config = dict(
    model='self-supervised image encoder',
    dataset='seven-segment displays showing three digits',
    horizontal_flip=True,
    norm='batchnorm',
    projector_out=128,
    projector_hidden_layers=2,
    eps=1e-06,
    beta3=0.999,
    max_grad_norm=1.0,
    lr_schedule='linear',
    weight_decay=0.09,
)
Rows from block 9, named by matrix and row number. Each number is 500 + 50 x the weight over its row's rms, rounded and kept within 0 to 999. All counts start at 0. Numbers have three digits each. After the name is the row's rms in percent of the matrix's.
# conv: 3x3 conv, stride 2 (model.blocks.9.conv.weight, 256x128x3x3), inputs 104-111, a 3x3 kernel for each
conv.49 102:490477462494486457508506489420445452441447443472504503485487488487507493475520523510488503458454452494484442529484533520492517485458499496486451465491486450458457421413450435456470490509508409415410479456445496481458
conv.50 104:457475474411427462461495517528518515488490482476486491449474517472469474458477483486484513385404438415438461454483472436457445515534530418379412391384401469464463456485498461494502452489505447448519361339416447426456
conv.51 108:477480484512513519545543550505513518493499501483489493474459446442441428432444431515497483504502491541556541501488497488460467464449465542520506572511514555510514527516513473480479453459457503534530505522509531546531
conv.52 114:498528539498543580514551600499510495489500490491501483516534590490492559488496560539488519552483527579519553514472432544511469562545541336358314384416418395393390347403421386437466431461500513479472519508503510500498
conv.53 116:492496486502518496525544525500496497475484482498504492505488477482479496461459467467460472511516529503502505472460469509502522527524542488482480512528542528538554476494496514539551511526539492502505489503492476482472
conv.54 116:510494489497482501483467495515518531510507521479468486405430447520555577496497526546511580541493578504447542498507481561568529530568528464503472523571527513573522434560530489525510486502483503453481452404432490437457
conv.55 105:495518520515496510520530527510502499465445451489504514468466456462463445416501501497508452522554499518561505492521515484525512442504499474470481510507519476453457494480491482518523474501520459423425422406414471447471
conv.56 093:530517518510497518481492508434443467460453476494519539547529509494474468466468466435463462478502496482512503432426428426430420451454464544508512520490514512496497513512517520533524502514521452464454466442436440426405
conv.57 100:504510501527531525547547543238254177224232133185198112532529523534530541455463475430404410428403413466438445533513533536518543536527554550558554559561561591578577540527554494483512494478496492486466485474465466459447
conv.58 095:445430442472473485500509523447449454472470473484502497482497502519527525550578567458459455429467461474494480392390389417441410445454436522507510552562557566553565475475454485538517461520515496499499496495496475481480
conv.59 094:494500504492498508518530540483494497482490493475474479511507495472473447427450447505526538495522528512520500533527507523514494505495486553548533510519537522531543452466421474475444447465426483495487481486485495504488
conv.60 108:501497538473499545454475530517516519527527542546551552503512494485449447526497507405415434503499512526520534448450447453462451451463453531474464542518523502490523442472473504518531554563577470426472470492510492492521
conv.61 093:499469463480472466458457452566567558512508494487512500482447456545525520535555556519502507451444445453470480484469493495459497555501542492456470483475466506508471529518528478486475468485493525529508488479454488471462
conv.62 098:515504499517489494516496498529513527511512518517509514490465461490502481575567567453402413401363375463417424500502503511524514493523498465498454454494462484519503381359362307313292409415396502467467453427430447425430
conv.63 109:566552519504503506460466489465507517461470457490504511536566578542538526528546524333347331414436436486494492543477553518464506465426474474483439411445489426444472447495499457500521495521531522507477528509490528528503
conv.64 099:392388379435429424521529515450448448509528526537538527482495481518527511535515496486485487427451449390416409585567586537536553529515526544551510512543515582587538408392424399387380387373364491498510451450460487498499
conv.65 097:511506518508522529503519524509524546532539565477473497498527517517560560528552536520498495537460486501437448531465497482445440531503507508466467471406440485433468489506496500543527513539526503481466492453464482478490
conv.66 097:524516516539536547516543548514520519486500501459468477543557528542530508487480455439454436474484459497518511535529536518505491508487461582555510581542520580545532414419407412432417415419403462468474496488492516505508
conv.67 095:407433500413488538432518547491513531491490496545571566510509483493434389491508487443472463446494488502562554547543487514531496473479466518539526454496501463507505459489478432464446444463454497484490476476472518496490
conv.68 105:530532532527546537492496500505514515486476478494505500531529525509493495515501509442490493438495489487544543455494478458502488480527488455479527441462489429457496413436432444469462475493497510502491471468463477489488
conv.69 096:492481481504509513509502511527524521510519515483496490475496489442462458486491498515508517424423423415411410541531521506492462405389387538562534530550529474493453510501521384379391392367348480463467474479476430445440
conv.70 089:520502500454447428484473443504532545495492499517555557482483471468448454502521528470497495509549533497550531470459464531518508492496507523466456501470424503465421508509527520518523525525534502488491506489480507494488
conv.71 106:547537519546524499551513488522528505545526503504516489515531533556546548494540544562537495517499484520519517500437474498429451556497518514452466470424432522476495453464456427484490424484497494480465510489483511495492
conv.72 096:525511498521502496509510495516526533504513522513514531488493466557564526498502485485407388555505486504465450509508514571557577517510528585563522614585540620587536426427435505495510514473494419380392451427428464449458
conv.73 094:578597607535584602475540549493491483510516511490503492376355356495501515525540539505501506492469505448418432537501518524491502523514518516540509508538527507536547460407418488501504539555550486487502498496509487482462
conv.74 100:460463438478475452500504506497495483467468471520523527544529537512492505517546536522509529463500493533542527413412426492477486496492501415448458488523498515527531504491501484472474494487490494503498575581579542539533
conv.75 096:466480477491499481498544526504507511513492508499518526486506499553574567523557546470483478519523527492512510500482500467455451486490495513481490471440404535528518532567566603683688540623623480475481522521511530544537
conv.76 097:526532532535572578532586596472506518484533528459488491550538540570533516452387405500519535495503514468488488511551538517558541529558539463441459478475495495463490507508520477460484390367410437468448430459451434464476
conv.77 096:553557558552546560510496515531543546507509511541549556444447435449468459466489482470501494417461422448479436583504531442425426447431423543554518481497467472488452504534521473508495443491479459452434479455430532510493
conv.78 100:422464445355410399378411420475521510488541532494522517513484485521500503519459445415441405479515485504544507474458460484509509485502503533429422508485501474462493378430426416442443441437425531578574551599596509552551
conv.79 097:503504491481470468479469468499501492505513526488489489502500486499500489484513493520494513495470481476462477523487523503501510580595605484473483401415471469463482509549550443514529422510522587599591600591578569564553
conv.80 096:492518502520485460557516483473487480483509501513532524514517515434442442433456439497486512431406433419389400422450475419436448470486497514484496510450462542515508520526531486480478503518516522533546566576574546559563
conv.81 100:487492452456455412439439399501498491514516503496506499406421381421450441411469442582536523535481495495455489482490500473459477527514508450461496447487515495544560442534502453548530472553548542514490562524509558552546
conv.82 103:508558569510544550538571584482514510497526528518557569469481541457425481463462499517456516511429487510449484526536530472488466488511497436399435383358414392376405431473492408462475418464488454434453437405407471438458
conv.83 107:495535535445523519429485501528524533484477492517497508651603602566530550539525550551546582537532558503476474444487468435502471435513480490472553487480541478463545536512498517484480451437424512479483500447433478381350
conv.84 095:486469454471457448428446432493507500499511508497509503478488482526543537475494491447467463472504493474506496520530523507517524497513506509501500524516510515515517475485468537529524473480479460477474472481470480501491
conv.85 094:464450471428401433456436482493526515496534528487511510419405388396413401466536518503441415513447446537476473509483488485473487507501510492429461465436503449412495404364370410373403412394403484494491527542556495494499
conv.86 094:579585586550561564544552559494484493478479500509498504525520518498501512477479480491485473460452454561554534514460467405379366387387390478509505483510479482494476478467459419412401449438435500497502515508506540532521
conv.87 104:539541568539532571515500532526513508535518519523508512553525527491480485452422477517444506517451508505433487489494494503522524496523516420455427434503474434510468504460431441371366439381379494452463481421439468418426
conv.88 134:507507511488493500469481486514519529494511529472476489518517502503513505518521512508505508504486509492468487522499527472455480506498497497518507484499506501497503501490487510507505499497485501517523447456477476476481
conv.89 102:524546543511537539492507512496481485508487489517505505481497513466495526457500526503494496519493503553517517527553553501530536518556556487512528474494515483498495475492471497505501532540540498465473448418422416387392
conv.90 104:526515503511525497507547516513518517518496502492491499516556538526544531496540550383435450469508525503533540487456457506480481508481473504489424541545483531536467426450454470506500481487501466481490413434468421446493
conv.91 107:513501482504486476486445440514514513500501494501488482480488475531528522457450433554524552495453481527473507516510515513513524535538553416360426437414477527493536439474444514511469494474456483467492482460473517498515
conv.92 105:447457485429438464423454483494508521472485492454480489499508524497494511453469483464524502406483475401496459478521487458511494420485497479442487476454478460428451485511503452485485467484495470443453453448470469465472
conv.93 111:502486504478475513493502537519509523516518532526525537547525502545564547469518543476418416441394392442388370489500501527515505462478475502508512499514515468497521460468480400501554340445486530480463574504457584501463
conv.94 103:500510489526531505545559524522525514524520517542545547479498511502525519500555556490513533484496500443419419564549567539505536510478499534516500540505462518454382478489493488505503500522529517517519489479478514487491
conv.95 095:545546540555558572539547552537510506555528524547522518497432452403358382460404432539485534489439486475412469476481482475488487496515505456465418496504471502538488484428432477407413537468468477450465511459478521468482
conv.96 097:454438449435431454468474512507550549509586590532567565520526509511543520464444418436458456424461471475488504369423400392474466428508478491456487480491541493493513501523499525548524496498459491488516496506520517524536
conv.97 116:473470459482490482499501499499488480496496486507499490500505514513543556499502508529562543534548532516520515465452465460448465435433467526532531506492506529524522512513526507493501507494492513531535502515517491511514
conv.98 101:502516507488508497472495483499503499518514508520533523516525526517531526570581582481505504529549540554559541505494489515518507520523512510530504519564552516542547502516514553562560553570555452460464439450448449460460
conv.99 099:466473475500508498488489479500473458530526518491458449488490504489516522483470487438445453473459449535492486561571585504528535476484485547549567535542575516510546488496522485474485491485486485482459486482436442410380
conv.100 097:439453457428438443476473467526512494534530529512525525464475457479489488467494491502478493438405404439402422510488495466451462473470485469440447412380382462441460484495487512535524475507500487456460508494497545543541
conv.101 098:521500477498515505466514506548545558482472475515521530462458444473442424467478458514506509514527539456489500509486506470458501477444478513562596480553587493540542478478489517536529492511523510500469479474436476494478
conv.102 090:498503513499522549508538543494541561474468478475524533519541526545552553524580574417454447479527500486535520535525536519530521527543542552543517400442437456468445471493486553606594529572557473486495461463473463471475
conv.103 102:458482479485512491527548539464470461464490489509498490497485482514479495516473498511495501527517532541519534551542560574567575546542551544583582541612635526592619457475488479492508464474485446457461529545544521525528
conv.104 098:409385377463434420505492476517520520499508505514519520534535546472483486560554543476469455475490473476503483675650668602590616540505533499549559499529542479489490460441478432415430521493517488484484465460460426444443
conv.105 094:484497506511531530559579571456475482454505502454453458551579585558587590540532557399361388515473481561496499522496520484507516466492490486503502503527553475482513455472466530521520538533528448435426404399387452458442
conv.106 105:527546537523551533510539523501509519514518524507508513486478509494495501494513519567580608556524576497448499577537547456416418514482504495485478416383379423387375496470489474475485457473500421443461437423487490475520
conv.107 096:412409425413421433466465477534522533506499511533528540565579572511545539447475465457438454498471502500491495524464482537504520512480492400357350519494464529498491550578575543595582473511503475467462543538538539533523
conv.108 101:484465458501480453503479445478498487487504492525553537423386380470432436509517530468469482509543556527563565541529539528490509508466495595540528571541515565531519454481516549582592553593618476484467489509479482504484
conv.109 104:460447415495509461496531483509527545488495519479511530472501478484509474457475433418420444472459482539552544564496452548456434514421405578556436601572446589548452495497488551571550502500500381401502447480542486512541
conv.110 102:523540523509526520485497493484510531482509527438454472429464458485497503479481496576544585573513562540482521538548528506514490499507476431483483396478492349441461442465436483477462481481469460458460461461458496532535
conv.111 093:482476482482463469546532521548575577599632622612643639579594599556562571512536540425440428527541519487502474576516547516481511504473499525470421465425392448403377488493519476484492474480489565562566557551541527530523
conv.112 105:496533522506551564513554563540530546495517552524502517470517557496547611467447508523526496549534533567530555484530501492543517486526515475446495442399473497422475359433492356381433363369414474486478448470474483501509
conv.113 097:463470495486488500460454472488466471466464474491476484506491485482458454492460440453409406463441439514498474439409437411420421443462466550502523504485554528496536509489496536547539491503504554525530493495505502512537
conv.114 105:534498494539507520535489513525530553515512525511515529474509514493521520436482473471395391485411421538437457440472475528542532537547539484507492511540550477493519407467455379435432425479473491453443550517518587553545
conv.115 105:518518531520524531545539547453457458454451454467465466480490495492493497524544558489511514464480481484490485255271259260296255270331271491510501509514498502498510466467466438427436436448440533542536533532538551555552
conv.116 094:558564568547567571531554549515510497507509505514514500527526517541568571519536533516525511533524522486486496572558560521507512546537538511533539454462446513510498506508505516558561483520524547522504524510501543524510
conv.117 099:533541546492490510450436453503485484538538533482479477371352341419422409419434422511487487500462463517466477538501514496477496501492504545534535537522538486426467440410424476504508464519524468479503497489502521482475
conv.118 098:542550548537558559520566569513528526499503511500509511497541509487504505389386380415406462376376440403437491542552543534524520488462459512578505551619547539558500322370382405413440416403413492477471494491484505515529
conv.119 098:542548514556551518530552528473489503479519539442461477545521526539566566426427437368419412381407398390415411487507519506512521526522524475493490572594556593596542563501497502433429509444452408403392398403388387358369
conv.120 100:493509539499496531535543551531512505501503511519506518472476463450459452519524522536488485536492479546506493527553554510572573465512506458446487487512552445460471549524549434460477432444465487435437458424425445397405
conv.121 097:468480483431447448449480471512498484529522519501509522428452452508525526501530516512477479489439465496450472505456477424368400476449456501437463439383381482439456487510506547607601518606596497491489493467469528527530
conv.122 105:512512519514523529520528530490503505489499497492512519508484477494481495510537546426455473521550551504520527549534561534511533512488519496514504484500491491498489464495503483514518487521524512517513523537526505507512
conv.123 104:562549563507484511526523555499501512474478489491485498498501522461440444454465461486442439491465454533503479474468491504530527510531521534463468533514527543520519468447499488513534491495506514484489435426448437418445
conv.124 104:503476472528492482538474464544530557541538563537510518536562557472475468501488483513486482506449447483449442431469453435488462442502477538450434561476477518458446507546537507532527506523518514455426520482462473435405
conv.125 090:531542546518549553545572568473468461448453451444447442535558547569586583578579559482481508532502565503490547558527509497476456519507502495506499467464425498479470490500503548586580534539534525555574476517541498527541
conv.126 097:470463445478473446485472439483452454499492498517492488557554547561582569501504490542478479481404422429396378535541547527531547556551563518502539504495520533530559512500487512521503491503475509489474531527502535531507
conv.127 093:444447429448459442437440418518534525527555547495526524537561551523540542492511507525554544543553543489499517518488496497459482496462472516474468507478471434455451470464483497503518467469498601595577571558555492512521
conv.128 100:573547529553522524519490491524518496542581571525504478517469471549570569588544544555486454574481455589503476447443459458487505492529529492506432482537514488551545420354394501467491507477474532539539540527534493450447
conv.129 102:477450462527496507571546561474488477489500497473504495472426435477463474447482503435493484477552530478551527474474433409437407440475444462535438491521464494498437469467426396432412413433428483472480548559545531552531
conv.130 096:548553539521520521559517523490497479501538535499520516439419413447426402469447430512485505464432463453411429482463485510520531482494518536514543542508539486459460502476489386333346355308317483520517465488494475507510
conv.131 104:444535553450524540433513517457486514486491505469491515476507527466432452464450477483467461499476469501482481516575562502561538487561538425484535448489520420461497487501491473477465489474489536521537542534528523523529
conv.132 099:534583611535576605530566580526533540519538552517528529476468468514532550493511518521522525513509533527522551601565555565541523497500490530541548487526528456493520444431413449482481479489489466472494486466479525472493
conv.133 104:511463451556531504579559539519534541501522528474470471500511515485513496499519509487442436427395372548497471461426469491493519507515526474435387520517541528522534467460469353336326407405379499470484436441451433449459
conv.134 093:479480455469471432481502483516526528531515504506507515519522521499495491517531533489494490539546533497501498464445472491482498482467485472467468472487479457459450507533528520535528553558548472510520503515520486505500
conv.135 104:460498477457474448490504490474473460473481461473486472479506490467487449380410364454439410443444400481470445525511511526511509533517512581590563580604573561582569428422450443449458448448459518510496506493482504485483
conv.136 102:590605562559584540563573543483498483489526514543531521536531533493496484478456449444395411476447435510493462534508532557556594497498524507488483473520543451474555504488499384360382450399418473497468491520503482510505
conv.137 095:465484498424427471501512537467475484526547547541549532462445448441451445477496489437400434441407431461422437530500481511482452479442420493444444501443427451403408518507508400365370326273266471501528525536550525526539
conv.138 107:486480480472477484483476480504485482514511505501495493472469464480478469470465465532525526538528519519495497493484493462452462446445444488494501513514512485475491537526513536530526486484493457457446488493485502505493
conv.139 093:519510510484467467473467471455478475453455454475512507529532523506515513516556558517563550500553538470538534500490508462458476455441467499502485468476467488508480508503508433491481350428442559577578527542527537546530
conv.140 096:543569568578598586592615596463456463485471474503497495505501510528521505552544541501471445498488459536525504540553555520535540484481483470544566486581582474570558412396398340320308441417420484461457481456454487467465
conv.141 101:491466477471458472506497518525529533542526529540548559419390397498483508462488491445457464498527536487527528435446425430436413408407400501528542488484499497488501464456491502540572525579606526541523535535520518493473
conv.142 104:502483500508512527501502508491500522505511530506520544424429436501504502512535540552554560525529542505502505504496484477472477489496501596553549598544548569521513477470466480474468445457452530492496486445458499451439
conv.143 095:413445487502508552553560580487494495473490505482504506505518496471486476446470459452450512430420476444444476419400422460451457466468473381340323494464455487485477504500484517533511472493488462495536544579590532543548
conv.144 090:536564537582605593591622605548545549540534545551547558517531545468501507430434451492456456498486494537535520567562545543538528527509497491581554508591545520584513450441436422402414446411407418403408422393399433425424
conv.145 097:508522486495539483499564507498492500501511514484484501434453434451462440464495481425462461470490502436475512518508510542527543523501499497514482503548553503545551450436449518522512471484487498489492465449454450440474
conv.146 083:484479504461463492477490517684698693695696684734761744467490499486489482526544524444459477447452477458453474520504495541535528455461456495433449474474448465422410482482492506506494519522516537511519507475493505468498
conv.147 104:489495502509500500548541544532523522531529527540541541493504523437443470483493516462474488531522519522492482511514520503501504497483477550556503581566557576569545423439456471466499441454475495500482500499484499508508
conv.148 109:509521519482509515492520536531526527509477465513527504513531562476466492509527558525519532500493510501497511525495487485463453441437414506460469460420448467427447496507509467478469489517521471471460460465443478478447
conv.149 094:443458418421437399443435410488513508499522515501518507538527537415443450470511503507526525497497497512509496552519539536509518536520519475416446439379431457387434535511545469466454472447442579613608600614601573599581
conv.150 101:538504487547533521549550540503520526504510510516546554626643650600577574563558548491488480501509525535543578458447468462470477447458478465382434377357379405396406535546552543546542549537545474481480458485490487518519
conv.151 100:493500504504495519507493513127145057163190085115134032551546551490484492464463475506446462521460495515462499496446476516472501510474494499463461517486496524482489499467492483433446488451468525517513517518513514499495
conv.152 097:535567545565613584561619591506533538482501519470487498399431444378417426435471477450477484427464476428477475493473464515483477490451458553568504562566512560546524373421409396438435411420400444453475423436453455452478
conv.153 089:508481462477462464507494491481472483506532545456431437516506498498491491509463460490426423475374378489390405410492493423530529471551554481460473535521567552522555438465455481489490476490482542493492546501488513470459
conv.154 101:493512493511524504500519500527509507513513512536516515440421428423431424493459458493487513468448471470426434537559537507532510527559536516596560540613563534605544498456458494439451524478491443381403441381380465411410
conv.155 096:474556583473562577466540552495502503502532529494511510463434449499521543484530544392388439420443494483473519516499492495489493512519519386441469413466501448504507524460440529486462478434415508510521506505513523520532
conv.156 100:534530543541537551585601602495491491503499494477502495465484458482489492473510497476455440487486462511511489476460464481470466478476483475486502498496515517518532458447466456514533482519529512493472547529514582568560
conv.157 108:476471467501504493527510486463490492490514499473499479589539560606491494561407389488519531508511524531547551524534542548529549514476497520552608458456512425423482507451440541459443568497480377475452401505483408510481
conv.158 098:513513517540533526543542538512514534523521530525536541530551566518509522504514527501534543493511518472522527473482480422414427404390404485499460487487493455483501443470502441445465438461454515501487510501485496502480
conv.159 104:540507506565519506583547538529539532505508495509533514526522465524473385527533468427486500480512508456512520485480463537513505495478470561456376541477405521459378497493470499502474478502481474518548476542574479525551
conv.160 097:516538546478510520509525546519536529517535542511526522495503484514523498502496472533504481526478473496459453411416449455455454479481471456421480444475529507516565501503492507533513505517505564582576586599596578589568
conv.161 104:508516516496515515476493492480495496486492501488505512486506494501540524535573562476520514487508500493514514503491484516506509490483478508505494492475463496480448487520521516533520518532520523499509507490498521504513
conv.162 098:537505487517495484496486469385389404407430439440450447506524517538570557543560558475478464445462467467481471570556567556588598538554563547507497523493502591566576488489484430452455479482490479483490481480470488491471
conv.163 097:480482488491473494479468491507510512489493494494508511473491502490493486588595581446442459403426432442468472547517511474459461461437451524506517485487489496479504449461478384375384463454453481468454363371358387380379
conv.164 094:491481477474471457489502480503518521507511512521544547498483470485453458499499497470465465491505486502524512484442456444444443482484512523522513450489498469488473514514514522512512524512508524538518464487472437449426
conv.165 089:464464457452462457404403390483492493470483490486483491563539528578560539563542524514497490497471472477443442544540586570562619562553594481472477488508505508521519451422410399365358423387392450451456444449451439440430
conv.166 089:398438445441460455466465467459466475504523531447474491478469457459446441463459446489481502437425449487468483473504475480506479530550524506458489562502505560512511488510488541562541502529527503511526505515551473499512
conv.167 100:473482474486463456524487487492509507506537540488477489482477490483466467524484492515485526455438472452418451495482487482474486474448464565532547589577613595565599520507539461430451487452458426445475434458460427437437
conv.168 100:567571579539557563538547561502508516499515523506524532503507510515526545553548573496486481464476468448490485460464453499505496456480482470450495423435495473464516419430411435439428443443441503483475485465449516494484
conv.169 103:483411409468441431469461447492500510493472463500535527539558555502506497449536540464497552476561593489568592521524521505502509509485498495521522480502527491497518456465471414492498409503536530498512502492502493494498
conv.170 094:526502497494462454489466456499502496492499499471472469520524526484497504498516524512500498518493490483469461496485500484466477488463467484500504483478468461462449528521533470443452499447460558569559617629613590604580
conv.171 097:489494491465455488474437449488493504485502502482495494471469462489481478485487468508444467475425424470411412533505516511505513539528543519506500507515507522514508468456471382353359412414388477501507440456461468465452
conv.172 103:455442422450415400477433417519514497506506490477475460389458434415480439419443425551490520471414449432377406539522545564525537553530555551477499527419471519436477447513506407416410386381367505502498532517516508498487
conv.173 093:444469457466479484524532532509521484461496473512502480501473487456441452552522531488475495502484497481471459453497503508595575499551547481479488496546556488534534540546555480494489487496478488457457458424409386366368
conv.174 101:506500504525517516532505510166184120181204141189191124505499510508504499484465472507447492549483542533476534463412439461426443470454463447467431468510496474497467540527547562540556549525541543522522537515519507491498
conv.175 101:499516533478505527467485508508487496505492505507504506437444454393354368418448454417449467451498508451521537404428414380395359397423382504514552495504525482469468497494497470497503518542542474497497509543551494519516
conv.176 097:507499490511503507545527531462470464495507509525557568475464445443416392439477473479429420529538527484497496472476478509541519541561536446459483434447492480483490457460451491525522454494500507490473542540521467457460
conv.177 099:478487516465480500448452490546529555562526537530517536497520507487488478490488483469466466511491483543519520492527510469490477472508500497445455489443443492453456471493487518543539507514524447424474427393439424426476
conv.178 104:395426411343377388357376397503517514489518523485494493515473491511483480573521526475441453412397409414383382556560566521549549477497504471477535472531566529556602525476497426371363468395395460466458448468461443461459
conv.179 090:470478467471463453477483478460471462474483480490486488470462471342340345458469480392343312489451424520480453531509521471454480474470480430450457419436457424427431515492498394338355401339370544600586594623608541558531
conv.180 097:475492482480493480494505495469492490498525522510529530519517515491540546529571560500514479466461443479480462516487482486453445491463446511486429506449411513461425406382428403356366428376373480507497544565557550595597
conv.181 104:536517532506498534514503529546549553498478499520526535503517501550540520583586559473476490465458487500515536537484511431436464414447481597537528489479475425445432476504505498524522491522536501470478428397404468431418
conv.182 101:485476428461440410475467463471472456470469462492490481542536529466487482424456438413454420446478451513531511490472482510498497534512514524507480514492466546502503547559570501544557522556562495535522485511502444465456
conv.183 099:534540560480479495482475507502514516521535536504504508494504503504532522511533530484484482462421445437413451445414427409405408472480475465470468460456478463460492495465467477464460497526522474460457472443448505505494
conv.184 102:492456444497464475493483482516510507527519523544541540425410427437432451530532532459472465536552549532549550456465456473485472451464456508488450555525501534500476480478491573553569561553575483483479494505496488490486
conv.185 104:491486464511538510486528490512539536496499504510539535461438488481452497516522547519500527523513546525515550497489486467469467453467462573541567541491519508474499424413447481516531522540560444465437416460431368404395
conv.186 104:532522506514517501535553534526510506531534530500479485520527529566609604506508515481472494465501516460456461463419450486484491466481493505438428518450474524436516449469467465493500499491498471471433439448418463477449
conv.187 100:465465482408432476418470502555537537550491494560548561443519457470499431476538513444458449432472472445466467543505508546496511507468472411528508426513507428492468459513498432488475446476469528460435536461423533460426
conv.188 094:485479453471476451532516527500488484552568568519514499458400396443438428439443450483464479462443450397362351467472496486464494497457498474488525454461493474447453510506524362359377330311327394400422412410430444447449
conv.189 110:380394384391403396428432438454476462466474463466481469489502495464487480526560533419451436463500494464496483519482480509491487514485475490494502494468482476458484476490516497529545521548553529561536537559544504522498
conv.190 100:530520529482476474465450438527498505505486497504480481535532537463470468379365368485438451441438460517524536468463481436438447486491503552538524551517512566560543489488484438435426425417404457436460472475492494523528
conv.191 097:500484505512482504526533551509507518513506498496510510485485469494499487553568539432447444443451438483490491514492498450447462477481496524499480486460486519505512482474478474435436449423420405421411379385370416406400
conv.192 097:500511537482508543443447483480457435504489462496481453509495502480457456497464451493455462533480478555506501474510506502524530500522519495491528531515554515505533465497510553566556518522521501488468478481462475475461
conv.193 101:492464440467449445481462474541530528500491479475452441526528515558533512512479467534513491445428418487473460435413420486464471472464477501465522530505544526505559514565539499518466454479444490477490517519508537532523
conv.194 097:463454431446427424462448467520504494505474459491524518424340367471407397417468455560492486520511492466490495497441457522458482593540580480454464451410401518479427468399424436490481427497504529514504513483470524467460
conv.195 098:491504483477466439483470453511515502509513513528531529495480478428442434534541514473523477444490457497537505527524543525529541508526525504530560498524534520517548497483476453467465473485488495483489473459474466473482
conv.196 103:473468493445460453472465453469499492472543532532535526535546557494536535451435437404413377413449430476491471462451462490535538525562562578530516530547533537546530482530500457492488506497467444411390473462430460456425
conv.197 102:497498548467482526471507535512467455542557561552510496473488461490563543469479470485453451499468484533484517529523530473500531475501525453456456412493537423514551458482487460476467538513488535441425505431433513459471
conv.198 107:511502497515509509515515518145152095184185136161180126534525540525519521546534523532511528567546573571539580452430468474460486496467487469483487499507500490498479530511518544518513574545538521514507510507517504499513
conv.199 093:482472491469444463472462472506509497507501497469475463509498500492486492504509513585548542527497503465438437477470476474447455492470486496494487460456448445454429541521521505481493486444461571583571595606592568579570
conv.200 094:503536540478517540483542569503502499498509502498494483374380403377366379523448464515547552524543543527521516439452439423440424444461459479517536453488538474506535451424406441411393483438407473501489532554552545567546
conv.201 095:527515525501500516507498507502490507492487498494483487486471468451437457560551583465446478503480499514480476541546546537553555555544546588525526578528540541515528457462446544492501536506479495486497485483493467469486
conv.202 091:487492503482493497491510506383407400310372385275294303549541536571554557594532556428383402432382420478414434551556572523539563484517524467492527479501541419444475473460474491478511547497529461448444422419405381370363
conv.203 104:485478466464478454422436422478484487462468470492500496541547547520530540470478496426368410523483524513486515575550575529528541508502512542547580485478528477452505469479501422465489427464475489479470478494489511537531
conv.204 099:503495486514498479515489478482479461530544540511474460450430415475504486512490475479462446447440399476432398472398405422460456430451438487493479484509521513499528464400390373350356497464435461439408468441409426386361
conv.205 098:480494547465471507492524552485477471458433449518523528545575570521527522522559561445438435488480468501508510507466472488476469494489477550525490550541514498490482488531504496569546521587561495423408455413427422390401
conv.206 097:452475484439474486438459488473522512484541543492515510509491480467461444550522512495461487515496518546507522481484508478493505498499502421441480430499568415457524522536512541524506537521498533547565564581574556565552
conv.207 100:504520528508526561491541580497478482507496495502486485492428422481444437539494503553519556523466538528483546499500489510505478556544522385475448450539520433548497492408370466376350474391350468454487467443484487453466
conv.208 109:503455445535511508541530529497511518515515518518536533431475484431458491430458499511531520502497500590597597542558542488488475482489473493470438482426420475458464408473459395447446467493517463426369474455431505511493
conv.209 097:483467457469459434515519482466470453494492472493501477504516518485507517507523527497482477504481472505494489468452467492487500519483511447469465459494501474503512507537543501540531509534537534529496543554515552560545
conv.210 102:441423400435442414475474455489490465488536523477470474554562586511513527504452482433422450485472497498465495468494514521565592533578577508468487561575606531539570513539532548570579531532533465494490421463455397408414
conv.211 105:531540553488477503521507519542508497501484484518477474554532538454451433495457445538508484553514494572545510461462470453508489432495456502480470526519547491466477454414436449432434474452446500462470452429441475449469
conv.212 104:491485478453440436454415421514526513498503490471489487559554546530500494420447450496413437496467463504474472443413427493456454540518526399393438404404441484484516371343280423416380493486475504490489504492482531507496
conv.213 098:477500487470485482480488485460470464484501499473488478488499499480502504491516511498479480447431431451419431505484476502490470507493467461443450476466484468463479399389434377336355486450442484528518517558547544591581
conv.214 100:483519481473488475504517507507500488532530515539532509584604597583617603517540523484482455466460424457433403495475476488488485510514492428469459484530508516531524481460461500486486522491489469452443453441435476483462
conv.215 103:506520508479492466461488466522536541503502521487524539536545551550573573538573566473508503490504517472505504497425472454387431456432445518481490502468419542539528513517518539570579536571578451483477530544525523546542
conv.216 102:487482495495502511498502492511516506518508497539532525407419434506495484512513521447447451482469487503500507466497457484531484510551505449503524475510512451502495430424414495489491492498494561558557551538537524520522
conv.217 098:517536503536566531529571538432447454439467470431454466504500532472451487436403439378405468424449502426461518448479465530558533545566529482545552515561552507591543500498527467461507492487513504531552476501521450472499
conv.218 095:510503514503470497557546546458458472475480483463459462511506517514516531517520528452426461476444454560490496548566572470498502479512521568501460495413460469405432510518513527518520530497506479456468417411408481472475
conv.219 101:502497492501458456557496487454443458479503514463456470467461465487497486505499483561494499520413427457379390444445471433453468451478491490431479489437512489417479497501510488501500477504501481472498484443478479470496
conv.220 105:489476481494480490527525526486495495496502500500504500444443431399408418516503513524541534530534533528540528385369371383358342400386362540505473547522515543503495389423401400414405400404399522540542532552554540548551
conv.221 106:531535528472519505478539531474477501512527547506492511474459458504530535518500518545546590580551602517470492489480483498476485492467460484458503515449474462395470455484520468499529444470495445476479419493480412475458
conv.222 091:472404423482434467496495504535555577503458468539602604512534537498475477466531531442399443456451472520529557490454499559498531570507499494437465428397427444475457487465472456468469454483505544509483530495455518501475
conv.223 102:489490503457437463388321346501517509484519507498507506605565521521494491467436425510449461458427437466400401447426428436451462539548556466426450442409449494438476467405391464426404499462429494541524534558549497499487
conv.224 101:506504465477507478482531510539518535498485494514527527469489474407450470386418423460527546421490520396454497553534527515517507491471460542510433552572517552600554503489466475504482465462459506515528455470467518568556